Rows from block 3 of a small image classifier, named by matrix and row number. Rows with one number within an expert belong to one neuron, the router's apart. Each number is 128 + 32 x the weight over its row's rms, rounded and kept within 0 to 255. All counts start at 0. Numbers have three digits each.
Before each expert's rows are labels from the 100 images, of 14976, where the router gives the expert most weight on average: "responds to" is what is common among them. Only what is clearly more common there than usual is listed. The data: scattered letters and digits in many colours.
# router: slot weights (model.blocks.3.mlp.router.weight, 8x384, trained with AdamW), inputs 308-383
# up: expert up (model.blocks.3.mlp.up, 4x384x384), inputs 308-383
# down: expert down (model.blocks.3.mlp.down, 4x384x384, transposed), outputs 308-383

# expert 0
responds to: count: one
router.0:149152163143135101154151095093209160105121050200136166154133142122091150113093109176091097148110173091191147113115110124150119139195184162128101151147158066078097114085114112157156112154120151108107150137131138123172091117126110
router.1:091181151115154146083180048100161155092139120127139147125104128096094147123131143195104056103098129120188137093155130110152176143083154115168132119107183185131099134093087143159130077147088201107088123129167100088109133135075139
up.4:102140130147112102099083101035112088160117132114119171114084113120150161105164152135140071141202166088088125103115104101118126181155084083184152062101148146087154088126121165111205119169137099117160188117143152140124176150140065
down.4:054118041138146099182150067117106124127126182127086121106071161126143117111095154177096102160145127126091123139156076123135174155135134160154094125154174140142072057255120099113121130118111174151063092107051170193098121158157035
up.5:064117117153115130131141118067120099101124146068132131102172121079148120121117160145122092142175117167096121111117099078095162120148098074175163085084115122122060153210137076122123135113158115165120111089088150108093122121102114
down.5:106161071112179075124079123151029147132163172166096147135138100157122144114141153055179097130090131052119088152141109181128127119142074135125105166111134119130165119043137165146113134100130140125153101085093090115118141111112124
up.6:174135181157124121117156151159152182135087108182081112088117120180144144111169120133135111106165121110137143146135108197115066112160135093141136140127135139102181113104090102173204101108133065134121123163136175140116127112075145
down.6:098124113064176103102105117115119102154149141151125160084111159123185136143072114158160141136129143170077156093090091100128151156119110082181145121149128159098083142154140094101137104108188118138149153112062164145117142167141104
up.7:134158132112150158097085141107094090123147157138117176122106080159169140079147145110099141127154109124142105165146031116113121116109125107173105075145103091179153135161052118089154126064200135126145134155101118142144133147140119
down.7:078115094120138140130148151103094088122140187135146098057076078148215115198132164164164155090139091092123148119119095148122120151149086139133117155142141120110125122187107112143096110099141163163155138111061109122149144121107072
up.8:137062112149115115132108172145079132159074165098092165089212092161151107175143152121170140123144109174096149151104122140085183165132126092152095081088110144179126145134178083196213172115137154102164159089154142136106158138141115
down.8:101135094116183111085084106110121116183147145141108105132105133129211140110081120123152104133162077139105138086110075115123159157116121115185146151112124143099096092255160114064124170120145151094097144110078127170141121186145099
up.9:149109090110085151121096138119105109164151133119121085120151130121163122161149173059163102110126121143105132099120142084185093124101116108129151143131178193169162143139128147145161104183144133184134162072098114143068197109117173
down.9:102124117044135128117144072139143134131112071097078150171136064148146160113119184099172082068140088114158125088120058181138126129135095166074123160086158135151171081101151163170166105092122120153131168110060107116168086141169088
up.10:115162067213121146095081096137099119118050140135088134084094143127133106142183185150084067065200126051107154048121071081048127120142117135115130096144072128126135085155096138089174185117147134177128179125133141130137135150089084
down.10:138122080083142158122119126108100105158149045106074158130149136113172121160089073162110092140124134104118169082134093135170140201133112092170126148153117130092049116161144093152136098097094155152147161105089097120140087132166153
up.11:168157122156102091180136100087158158120137102142070157111106064108119184153124125126124114093094149117162122118134121105195131156165130121145127150100141111127124161108111125205205137163105104110140124124145220066126145099073088
down.11:078109072136145093123155099100130097132106165131111101127087189157172126120139125135108082129173105105101119118162092105079134143119117123160062142118142125091140093255146106084138126141118155140077114119096102184139109113140094
up.12:100064094125157120162129193134066104160151191117116100040155187126127089114126171089110158196110122166127160164099138082115118101088159135100094104127055140103099133129118152116129150044197112163097104147121112135133103145127109
down.12:107172107111104181110126195087120179104111137127077115129119079179169130196143180110148088136107107101077125140100115164138172184093054121115151169146187145126171063000108106143107087169172120119125172098065109124153126142098105
up.13:103192134080120182129128070094128121189145190078101139118094140088172091104123153095139120161150136130103150099117090099141126106131132133173067109100077148189117125146134122119129125097144163152113155123089120109094136144139063
down.13:135146082127208159131108129144139134135153107125081076097053113153201129177136186108153100121125095145147132085118090157082138107108106084088132156095137135118132112153147146100105098163117140140125160104069141113104118179083094
up.14:100125138119190144100128205126117123111159132092134121136151118099138064189153156135119130135158098135130122096099134119114139125112123130133169118090099154167125159159121107137146074162137169147078161095117095114111149147060175
down.14:112117147101127079179040106136095121103149169122084084102091082104156123084094124074183156137189109164082138080123079152114165080071092166125127164155134136102140137047127165106113148099123127081134177098131109167231113130128125
up.15:143118107101181092096101103095089136074152128116149129134121127091093067121101131147144143211137110134150175089142119102124134111144136142101146061147129134074130124126134145052079074159185111124105118134125089217126115134147105
down.15:125091092148121087129169175138144123112113117076113132155129164155105135116145117161106114099176102076172087120139071124097091125122080167183110136123186153150153168242091107130130132113071136135129164135125062129117095088117132
up.16:091132099169141172098111127112112096200124189134100135109088096146146170084170195099094094154125113134099110110192082123159125163093168063181108084086126134184085134176109122096102142160169124126198162121154147102066183101142086
down.16:073143137093127161138098102194141128184142106141059163174080162104147087113104145124121112097164075134116159112140156139131123171044103048149163119210158107116130146134100148075123147091142156078136130127121140126102109153119195
up.17:115063100086191168119089176171124130144181157087127155065141130120125077120133090109133151139136091138149140122082089118092104099127119108128158092125069065138125112146164121073119150041158107144172102140094090136127095175132164
down.17:095154038107113122115077133142110189116162133124095166120080069149170129177143151085159125125165101133144117162120113190125094131064069137129096168154164185119128134033114153121121077098103158163131149124097136130180128118104088
up.18:068147118123169131086076142064111138131150127085159159116154135060109104123134099132086107203124119128110175151056098077061129094156139165141132132145105118094151099138164170069142120098156134137112122161106086116134130147122102
down.18:113088101134094103139129197211142121091131175143128119112126159172167121087127100146157155125173126140175092138163089131072127108123097082202136178145134102149164133249135072127121146104102128084150086173120085174146075125144145
up.19:104116122129198151132144070082143117083145113091111184159107126052139109100175186146143125144185095150104074077163118114140131128091153163144142077093101132164129089175115170102154127129144097136100165155157160072106134128135107
down.19:079143061081133120156106109197089096153147106133128145087088109153156146182090090077121168152134168078153141158147069146053085158128152164121176172178156129116082123118174172116140108087164144169137123152097080113169120152092075
up.20:112123092122137143109185104106087109128133180090116086071132091156126111117167201100131121158160118143078072123164082115081119111123093146147165106118126173140150107192126142129143110075140161154161151142117115146134122184105147
down.20:107070144128110089089041125143087159083097188105065134173111092093140112127156159092170047181121075102121133094112071111127102116098062124140139130167166123103181100115137182148102095084076135105138138144125094143133123162149095
up.21:112121130105136144135141155126152144106205111127165078136150153136149107187111176108115177165133153149183117111090105070108133121119194152111101188107107095112074163120164102123101078139124170100057072146143111135135093116167192
down.21:108116107152137073150178116133106117138106159128128104134116181154121105107137137129109117114192112113117135142132087067065127082130045124154097164151170117113196099255150083085160172129079155131143079108088114168150076160136103
up.22:091123134110126135114190174162155082149123122085129122149145188131132136123144079103098161116168119161129123165113135053133147090098127118127109112094087145154090193178173134145172097124068119140134167118149082094071164100221181
down.22:099088110146099113109117105143092151140111147182112059069119136148170147169113142138151140131174131097087122105099082134108171147158072127177128160150158116127138101231161106130124150094151148110135095110073135121126121134131094
up.23:100071137132087165146171171159156114120103133117170088136106184134119055155110154087140164129093142143113103127129179149180119101147117133096121154139168162171084182099118133164122085083042171121097132077132118133164130134083161
down.23:141093098117180127040137092107074141170105153131165107091116157127202138132134121104145110099200134126084144129101084156076147139133078090204141155143150127082138089254158082093127125117147141121187140144076129136115144155152151

# expert 3
responds to: count: six; red; brown; black
router.6:076116092103178109156085139138133060138165148162161085139085102130111160136125110173132142139115129115102118177055103080169120112194107151084081152168060174124152158095146112086111128086150142117122081141107066174142098173137113
router.7:118135158107147100081158133129122110111140121102178132146087179122090147140151181153122091133119152215144127142115114122105106112164201124145112113194174153135066113156108109077173136110068154185141141113098141140087091145109077
up.4:165137065122122113115221089111168106118092107103110144160111133126129185075158157152050108129135093101080135099118121131124098130126124108186142101146144122185118116164067051125177076148091127171120144158164153096099096134153150
down.4:116159112173139075086173139143169136139135059136155035069103103184120167087103093070134143124174161114077123127169162151175151066140138159126125144123147128135164153100135102169137013135162120186128138142169128113084143093125155
up.5:132164133126083054128188097102150191087099145115061182043132148077133188085128164121111100125168082114129098067168119196125132183158123121143183085088164095107145088175092162125126082163107117189096117168150175124073134131126148
down.5:152125188136075114155163091149141105137119145117056085185148106128179117191121086111168075163154106072160119179146098144089182085106126130153133127115096115184134112013130087156138087105151145098116165156174070132127162139115126
up.6:136090077106123108127106194166103140185122146076127103132165190116179115174111100074159155152117084205136118168081063108144056030138180109127148092163114140074118091129173126147106112136157155160185131123079096144131145152117130
down.6:100180131155099180134129146148116184141147133089170136127168129135111133197159166063117069106106128130103144130147108208144155147174139155142145146112188138159159074000185138140150109150088154136120143154169105104125192164091178
up.7:161100099153079144112171117108154152130094141163060169121115119145147162117190181120078080141167126126112119101186151163112142142086132110183145084090138107149140085156143129150195080115114127185110182159153162079130132081124175
down.7:063137183138177084167147151107121145122131073122101071144095094137134110120083105173172156161114127155129102123135105130098140126100162162170091083080107137137132135018148096128124114180138163155129107105123072161104151089176100
up.8:144149129163122105134125056103210142124160118146114179139123139135122111066142168145117078144153081096154103054151129165102129161115124082148129065139162117174143120147131128119132144139073136127098195120150174079112148095131091
down.8:138096158133112127131159157183145111110086154133138099058155133138122080137175092096131113090137132143107154141172116139162180127163187169182124164143163107091107145080128145189134112059091094154144059120118118069146117131107138
up.9:129105161158140147173147147091112073140133118152075164116171076154147134066179132160115135114133151147087098123156113089096093113087148211118123101100097076202161102150094126130101141111155168136134124181146174120023095162139142
down.9:138101050082066164148174161119141185118193100070097104179139098150110108173106120132139163148101122159070112162163095165176129138081156111139101111192116152148164159097124119133096149113107110078137117147172176139144159136125100
up.10:065072162112140145149065178165099127157134110126153108143106101084163058114096161061166172128125116129139115133117124154122071111120123112079088089191128155133124128090181135114119129097107150114127115052076113146157101158071123
down.10:125157134157053155176111175105144152112114088093109146134117130103127165195128178096159050118161111137129121125172063167114207155139118143141155154101147173146123094000122116147166101183131134158114186137183085110128180132131162
up.11:086120167111114113141137102139151183125143158099086097088087104113127114156085113131126200125077112154105176115123218151136174182082048145088135147088096105160128186071161139119114158098155128097172082139133122167163059176129129
down.11:117134112154048121175125160112152167130126119075147137142121142140151125211117169086170038127145112139128125124128061152150144142149118141148162168115153136153146077000155111144170116174096174165123158117158099107144185141143167
up.12:153143142150122135126112122099066188182124132124097109126110149152150159182176166140153094159191139062115112077123174142088112162056158092146096141110115097135087062144094157181183170159098104166182136158134155054103146107103102
down.12:099132132174097146190103147074173102111127070079131132134121196113149150147160189096144044131148123147149142096145057097119166132143133136166172141080122197145160106000111120161150113162135109152110180109147122100155189089132146
up.13:148143106164050100103112176111146177153116085043074183143142112103098086100189124134134103110197135088113110105137161176143175083101135132157139130088175134156113126138096174132127138183111110103121154132141109141071173128131140
down.13:151099082139102118140173119103174149200072158089210172111107204152131095176135140111143097062155147129155130086121094124097098118170127159188129107052144151127113095046123120148168172122119103137144117149129138136120165154165144
up.14:086115073123182091169101140088160071170157205166112091103116120176109170113136089181054162151130142114083152174089113100160159121159108145086104163153080150104130193112078173102165113091123135168113101147118122147150099173092075
down.14:111161139136051141173112160083135159122166090091139109152118150090135122183111133115158075096123133132125156104151079137119164137108118107153172150108145131125108104000163118148150134182146156142111193101157081099134198120149152
up.15:125203177157079107119138099103124144149157114065085150136098119197140138132110103101134113104208115126083079104147153178108170157134094095162136163107139154135151121149171166152126151139120063023125161091155162125092147114085189
down.15:135118160186082108215124164104131147125083052125106125126124133115178183153107159110138088118160073159163128108163064145067161138117162151110105143089148156158163108000130151149134066191102159145148134123124092146170129124153159
up.16:175130166141105100118129173108136104081141144119124127123160148068074156118148163070107064134157116114110145116160107133092173187127167137181132134064083107131128098185082057157155093191108125088135126136149159090130134113168160
down.16:083076133127115086119136113174143133136143107212145136106159142110128117126127074078121108128180037113145127148167163118144136069173156144095095128105160143162118132097119173105147124105090106141151119174138134073171129158175149
up.17:159140066158154120137154074111123085113116093130117117117168143101139137141110160102091097092126090171144089143138113132128128134151178097200166139080147136155171093214099126148151078192130094161159170125132114094126201139154180
down.17:188067118127105153109069117127102184109128104121127110122130154114141138159063143190166098155151105095109082096114093133107095151144146196131143237154160135139142108028136134131128102102152125126059147142096110180127161140206131
up.18:122162073130089115078147137154097122153112123142097131169098127196152121178156149161116122084183145114109115090183137180106083113124164118172135125084146110135129111175147095151145132106111138163087147164142183123068141114122200
down.18:173135170133133111151166110158196149095089102123073128093118122143124088155082140081159153151090081151168140143113047154080163137092183102115144153138131156082119094149138140144117098091058180173142136160158095097212084194146118
up.19:093165143128165090146134063081138074109143162174126128190102127098098214095134170170095126148127162073111131109147128128162150215185117144122133120102108152111162151137082133143150098112152140197099129191104124100096105121136077
down.19:139148125102093101173135147081161099107149089145127127143119143130156152142153099178146126106130154145153129126126102093128146103087133106153211137106095092117064112000131135150146137166145129135133195144169098089149153117190138
up.20:155171176159090101130164112073156099115136090137132174111113121097118151110132181163124064091130161146118102078127124151081130173124176141170147082083124100124183082157139096152147082180111098102162160186178196105103137052166096
down.20:099104101122075133172176125126188179127054103149143099169072146152151120188153111103160059098145147121130123110172103135110094142138125144120160154116095073144152145009112131102145123162157150121139161114121114177153161116152138
up.21:171125229143098128178129146140108169136125100181101160097092112152104151116134164105135149109130196090120121113161145167145097146131095120135170168140141107138146130121119129152169141136133041095183118137167159124148150098089157
down.21:145119129103145092122151116178136143125100108137064079111131144168137129188132125128183129177122083091168131161126075204149175143140160122159109133096144184152122175082135158171166099150128186169141145126135148147202143172197144
up.22:190164079137128097079166153122092145090113101128150142102163137039155157135114154170127091141139083203193082142131040118131097082155163120120111118148116103117157108155088021152083106140094141101105160174136110082109127140134110
down.22:121138140154083129135135121132127119115118144123147148103154083151162153134136165123147104133140136172172155131165072156119110101126172098154176143081118133135131094000118136185136156113094124116125185152150086049142148081156166
up.23:120142083147138097150148089111155076107143142093117151152085139097094183158174153146124071164125098100146117120175080137136135191115184094185180127119124151118123061171146120179101127194096096145112129145178150089072162080158111
down.23:109181078134107121140118131095164110105167116101108129154067141133112124152102118190162093113133138169130157111154085105127122117117170124140196108084111140127072121000105180129139131132160107117134179128146104123116146086163129

# expert 1
responds to: count: one
router.2:139123177152126136152213058141189137085144150108081163114075133138179165155105104123159094129132142098142106066146091162129101128133135128164097115069146188125090148174124124104149180165090123180109114110142206138128132122174170
router.3:136178102142142073140139115130173073168167130135144131064127119097107106147167176134086100135141127121121106116147117152150065108186122129148115067076133166181142181141096140124168105135113139153062164135161167074115081177156145
up.4:120149109071129149113168058075106145154112132123141140148126141132148125196062171163112093147141152160167171153133113100146100137148143110166114128076116108147155128193143124164130029186122071157146120123112123120091140124150093
down.4:000060168160083147128080111128082169177143101189078136127076085108122099129128137129114151100133122186122094088125065149133100101141163105156077225173131106104133129138142112203163124109148173084188121120094103091078132111107042
up.5:110101152133114153097079154082061142151120151122148138083106123079168146138133125119164121178143155160112175146147118099122138131139114131134148113086091111065120110127140113143096183119145084115136132179151108120072136205098106
down.5:108131072125148151080069169148139156099153129122150088163067097164175084218134155131185084137146137132094149144117113201134083095156125140093149175088116088156143100000185123143124092135153170082185120136110079115113137167141124
up.6:144088149140138118139097133192140156150137090120148102133163153167116071156133114096158167130084147109113143108142185148129114116146119165057102136153152144141113132060140149151090107080111095076089076093157131164166099117168194
down.6:143118119087136090124116183170098118144135115122092102120100176094158101169151100122203083111130100126153151186129099171092124116141146114156130116091113112107114110000159110102162104176178152131135136143132094153142185192227130
up.7:143114169127104113134185131168115133106112086116139162150068127115103082130159132099172077084164184095138110116181138185074109167129129109129147111134175140133079108137122139126161091151122064082110119103178148112148161079129142
down.7:152120095073158091099125158169105138146141101129121099104120165092156096166145104121185085113119107124136164184106084175093124135137131089148136116081104096117102096000160117101154102158163119118164124164098095118125167180227104
up.8:100146112048134122116158100084195099126114121081085110097166171109132193113142173157118030149208111161164144122130088117151112116145098082152143122123132158113077099210071114134109119175160137152153206160097151073134168177139058
down.8:102110148124159129101089144091154201166081152096154107149084105162162079205098207124138132152141147110179075127100095128092136143144096077108135128123154115106087083000148155208130116189123158124156104118102121127087111134133094
up.9:108136136142133123159105130059166092154132160171123140110092119061128184090149160180077070139142128089117154197114107074160171189184116090215133111046093119096116108182089105171143150158135071149159162160138137007127146103175085
down.9:122124104101085150120120138190189111089118156102126119151156131116089137109124109134143165112128103200088132128128163135125169144210122123088106175127092163077162148016101168157102087137122138071115077153100119163117128127190118
up.10:074085166110093174112094191108064138106229117112111124090079167140166117168168145086162127100150092137121116146124068144111137108104106098091098099143113099098108152148161120152052161061179131115169097183114119129149098132127084
down.10:094126076096148117094088152131130124115150136115083072134098166160191093227140136106178061128151129128072168159133103149143134128158128135099167161099108162143116134010197127124125109138178172090150131108136066121126195162163140
up.11:108127129136115142110092200143024134163183165131150110101092155090164129154058137075151135146107085173151174149092122108114169106137084098125138132181116084115085105091151129084122158122163142133184067133094107154107108180157119
down.11:089138102116150153093101166145128158125115147122140080141084118155204103210107171105172070149134119098109157155111093182132083131138126161096176166124115132133147107032180099135122095127152174093154135142138074106133150176177132
up.12:150126125176109122157139127095146116193150169172073144115119145159162175054158165131079095108163062147152112169131108116159165179111092090145108137131103154157116157160092155136140099108171078175125181141120174087149122132142127
down.12:109094149103163111150131133205123111148129145142104096151098145100116152080191106086149128123125077125145161123135128193104200078107120119125106131136121156122182149000131119112158101128130113125119171131175124149103146121192134
up.13:133167110110095080073154071113132143112095117122183125149182135110123144159084147184144085146164156131194151141154086115141060104202212148134120090177134107118157091131114097108109105149118126155123140139105085109100094115127129
down.13:130132089090152068097105168168125111134094114173102092162115149132144111166128073155180092130141076152125141216137121147136123098143148134165134162099134118097133142000157137120130106149163110089150118134103075157112177179146132
up.14:146164057149130094125126092095119154143156093134094161108088116055110193081179156101148135134204117150142104150118047080106116144153190160187098122117152098169106186155097116085149161178096147141139120193126136076109112161136074
down.14:106140170189190102152130141172104130129110126196106103168082133152162087125099125168098175067145164129095104088140154116108089125154116107086125140135071129127118109066158116189163185093110144098197080141187103102127124113159115
up.15:100111117128133206108171222157142077108111157124129090113115143144140134172108068146138134110151122135182098114184121116140157182067123091149126154078163124207059124163133130170153094114129135160114183092145120128085149121137167
down.15:104122095099108141094083140138137140134094131098110100123093109093169109201112134103155061128119096099110173157110106183128144118143129149096167149113087155124143130053202098134134100110141176104177159110161111092120188133179103
up.16:145199085128130036096178131098150159126058140153106160157126170081099150128137140153067112123149100128109130162118100149060132160139140169151099115122109105147176125173176102115146125152110168145120142098131111094082143152138123
down.16:073151177084094149142098142163126128160155144128105111177129136110165048081140122176212130156095121163117110142127094199108147101117141156083149146144179130130127119026139093145141144135131106126138119091122099128151173104146140
up.17:143124062114100097140132073090110112171187105109080154107113092065084185132099153120145123198142130144134112080146132092128112118153168122114137175090130124083159137184074132138094066176098168149134192125080145057125147114170172
down.17:105145101123136118182115158107055128162088120182113125130114129133146139057124142129149097120133087128161136117154112121132148093145101132124102107155140118117145099097096116154161186154072114171180075060096136152118101141143124
up.18:139085154121152140120136217186119174164086098158198100153105192199128096174118133134165167122092137111101120139139135158072093162083102166069136157172110112108136145060136118101087097101093123082078113082143096204155098149123179
down.18:125129114118144089106104157159108143122140119118116103101080142100153097189112112127194078122133089130141147186125076186112091112135135119124169137083091125098121101000176100130132110170157134119121121164108080121111162167200113
up.19:154171159144121140140149091073104092086122136183110165147141142070175165102160161133100098143149141117190163096127071129170146102154117079160123129117143086139160154180092072085131131165135131088160147151126097093101123121070144
down.19:163146099098093088086117094195119110112106129190106113155100143140124115123185111139167144089109127135075171173140092181130156128156087146129177109143131127131134142000128115106185088116110101078189176145142133159105195114176106
up.20:123163084139137122098116112075133109075140142072154117118133148109132156088181128154102103105124157169079127152146084130155118119135149080152110162135108086097120096155108151120153117153121115155127163171087151052107136170089110
down.20:138115156191171151121059147123159173150142095104062119139106158144120098111098142091147198137167108122146138105167096152124136146103094118164119139119137119070103068046105146184130111112198225122144121122112108084102112120123109
up.21:156106169155141065140137181158127151122105090191121154156114104153097132110198122137176109119129153089123088106148150127131074152169160140121096115177153120169105084146080137105163108116101078094169147143134139111157130108133110
down.21:158110104079152072130123180155100082142129101127106107130146156088151092164192080124181106111151110133138163203158117156103136108127109121150129122093117104116096111000153120111141106161176137129178138154093105148138171149210101
up.22:125171175140086086092157088126105098127138137104104175155146122106125114114116153159110062124192133147134142137107108129106110113179097128123134088120175090131146137178094149134172151174119109127197146088074118056098172159070116
down.22:058138151093052149062103161169069169127118131116154092108153108104155092107150171137147151154132110148103133167126141105152103090108128176116196113111102116159077087182129153115152119143147143082086118127116115146119141138105139
up.23:121175095149071086071189103096124089131117165187141181120166133093162184083172188100079054115171096160158194160173110132153166099076166113161158093102099081170114164144068094164113130147138113157139193146125133062100155130122123
down.23:092181056155130162149104101150156188100106082148167076135101113080148117113129158128086095140170127134129180098127143124141118145197118184154127170085134146085156151071113110162116142144170144117182122076178098128113172149095124

# expert 2
responds to: count: one
router.4:130135126167192126110148134121154102158103151138132180136097119142151151061097098152184081154134103120120098072172161152093139133130151131190146161007169153090044127163147107122143160135144099130110200110120134113096162114134159
router.5:144128151143113160090154151154098125120141154076132149150139162147178100124161113091147141116145107149109084130151177181080120115071129104164206110095197156145144100157152166145119111130147123118130160079142112132080190153108184
up.4:132102109170231076158133176101136125167100155151176093138096106182135180084112185135115123124098120100146163150141103070206150100118135128094116162142127097154120133150130058104097099125188154157114088128142117132173086109157099
down.4:121118134150085089121118136097141137149119110122120159090131172090141160125108124084140145126125161117098124083173096090102127092167110065126194124117147178075107145107150095208148173103147128146134176157155129143107248145154153
up.5:157173139166127156103155142116126182079129114111071132144123142110115122103130164130147091078098148143095129119114145165138203168093064113145161101107166170150145116099145131140123107141144144094105172131212183128088171143143123
down.5:100117153093117075126143115153104118112118127147149160073126106117134173105179131146111118127133135156185102137204099158174157102130156121158168168114123117151150188000094105198162152174109120160097130129112162066123139153163124
up.6:158105158142106109167180129072179105129133116170136191131095179088117168104170119118058090133117160135136171119177096081125123140165131110174115157148145117100130131163129121158103124107162179159116099123053146094154116122150125
down.6:084113132100088208168138144121120141134148153072109122117175124136200058094090105159104144158137188111137101207093128123114066089155138159104143106128105123140125161088122091149092104159054119127107140137125122119138124105130112
up.7:172155115179185118102155146070169039097156122143125124142131108054074115103099186140125069149144140161148065124137070160122115146157176176175098124137113115110104129167109094105133125106105133125130167151125138123175160107135099
down.7:100143161085069143102212135187114111145145128067117123175179094141157169129130165182174178133144103157145123062133075148153117102175127141136077139147137148068147078013095126088121140144121118108104155151132119128136099112139105
up.8:127066115111118140145103202139106130214094168114087073102096152177158127135160096082161188081161094134130145198101129108124101144079141112060156153135089179136127164112163139139168154109124090166135114099153105162112141161138155
down.8:174077148121155151116128123139143108088116133171143135063121142147128200059101180133128093116109091176162136151183125184095084114117131138192163123157086075153120135044126099185142127154118079082126125165133174082132111134140119
up.9:149128170154147120170123103069161094140109141177097184089139086091115149089073189161104077162089166107140154152151081086173168151163151127114124101166103103113108121157092087142148163157124102137133087182117194076159110128114057
down.9:153153086145067159066112175141121151157098124061086090135138108091153081143141140127134107114180174151138155162085126101130148132135149154145111106134115141097147111105089085106082150127107160103098060078153071145066099132154097
up.10:133123137165169130201099110075157095138102201143062142136103096112091149143188164140147098120147127086127160101144117150184073151134119153162123140122113143215178105126131154133142079147111156162176139145083134126155119130098123
down.10:145109162144091123121129174110118184163123129152078134089166131132119089093168187089039128137137147132153105141181122127137046163096177134142108143056119092176133126000112117164103142189136161059084118166188106104102055120099117
up.11:141137123148198074121189089151154090105131160120142105182151138091098152071155164143136150139137102148142158133126127108089136081126130147125145152159127118150154178129133128140138147112147140189065158133129127130063111137198119
down.11:076105136078178136136117114152132103113133080168150095152168118117064124134182133136080128177136132112182137127126089168160094123186132096075136167130135138150130098056078087105087106171116095097129120162110139134157072131132122
up.12:098127086127195133099199060112134088113197150124140119152109188112146151096127163142120125197169124124162132123147111136137085134137184179114121110077119128058103160139064122129137116185122168165175130136143108110135116088116104
down.12:172134144161111130135075158120112117135109105131132048154158048160105094115204152093107142123113165166078107119149089146100110104068081131187127093135077079197139114115141137110153131107136197096141135141179123075128091145117131
up.13:088183161162138084142118163073159096076168105140124181079132122129089156111109128163113078107141165142151125121143095095154158150119127152142090169139144130106083176148118141070113094121140158114097134120170114112123101125089073
down.13:089131108159139122118143167147087122159100129146103142110164124155152110134111160166172192127134130121153138120094097187115188121201209100152122161093136133127128109004163110144148128087098179132117108109107177131153098184164104
up.14:153088097149080133137091117178119142192062127110112044122126163178154103137157109079166185088105119141113093198094151120130146171116098096121153170095106148119112162086176148151133120091095107139127131089130115157119136170094164
down.14:155072154111155127138147117124139119070158124143171137075116125117118198061110132127149110117083089171148146151163102173134115123139147164171162150141084071161117146031119081160143110158127090114105140133121196078111150154166117
up.15:145115168109113101129086111127132126129203127128158159152130149095126122124119096130121144130115127135137149110083116099119079087139160150123168132138122097080147105125144125005106169139135110122164108064056066144150116152102118
down.15:083125154145121160142127175120116152194111120105161092077148199136141130110175151122163177163078144113082115171122136157057078174155116157116124099096142115135137144135136148150086100131146113070108119133149103153076063116167188
up.16:144102110124072140136136139150081160088125107112138090126132126157135091217094137126166115156073133093123140129146144206061142109163043153077165152094167093108166089108155128179119113128153153124133051091116127159140117128126149
down.16:128159134142151132134147120152180101075118136171112135095127144139081169091134141176124105073098126114144084117134125135106065138090154134124122156114070101165112155000087113150097094138095092052094107135177146068113115114151114
up.17:143142087146154118154136128123198122094040093112111109209101122157095092156185123134096126106148133086108065113151126176134115113111126122130139170099158146181119170130108137187148050127051129138100177120181142120132179125123110
down.17:091137137113110074145157123126102114118122142120127148094150127089128154128190132136138110146138133124188108122173118140191189116179159135105122144126130139148175188000087135177157118195116094191115149137123146085144148165151143
up.18:162131088101181148123142087074106122132139149111163117123159103062091146147116171111121051164115128085094125145148115100189131090152139136142139060136126095089166067185109174091093135161095119156193117169086122084137134091142092
down.18:089197166160154138128132194137116153112064217099101111112088105132128124159183116213132171103149143126088141121118101161085143180165122097091129119099084145171151112061137137129116173153130125085058112160161098138109172148143068
up.19:150192132164134114183078100122210080135166132103145172107099120122068138101215115158108167145116124097099097094177173098138171150073161118101101061125108180146103113167132091136143138125059167154152134154075156131123100083120104
down.19:131139105206110138141154095159130117124110139119147197153077109148142142092131144129134177127097214079156147164131091171147151174152133141143137122097170089143087140169138097159177188119153144092131136160100122111142101170174095
up.20:160139147134152071146110141099158071155133157133153143072035136125113155113113145182079107153114200133171158120063134132169154128123112102159094182130117136116123134135086136155178160170121107150127167173157145077118147127122083
down.20:140155119101144117151113143185176133096072132145185115109085123116099068162125110141159199107120152117150118107117131117152065111097156118124167121123113133128168102027082136127085097090073139109142058108114124156049091103129058
up.21:138160108138134100130178105098132104091141116084111187112206079068091144118169150190076128171131119084123153083131095111158146165158146116160074147138149133119163130166092072107152139143099084122179124148121174092152088110170055
down.21:106107112056110102099171067140047161076131196129138076131140194124166129110160174155135140159142116125168103112164138124093104163108107140066145145168104164141093103075141157146111069172136177071102106092152096139069068117153096
up.22:180133172120150082109186088119128164107149104206169089109096103110142156160133138161102101140173205114131130097143127119128107122212175155171108156130127103048131088124131114142105141126165094081048090188185123137182104106108122
down.22:121156160127135100181157108142174093115122142153083167095117171137120130101152136133142123107083161124194108170173092123151128145125157105116109142114057128147130183000043136139160127180115110157111147131149180113125114132177108
up.23:127104115138075101157144117139143153157126150123139122094139129127105117119102118141089095125115119116138192137139086039158118205124184180152115147181086121123127136160096129105153144150128136167177138175102113131176105137153067
down.23:169083112115140134141111175174123073174102144147131151093149143112169086050076131198126182110076148100116092097145149138163031174134089097104134147143112087167131092044108160117081133143141065077132031163139178151126101123123137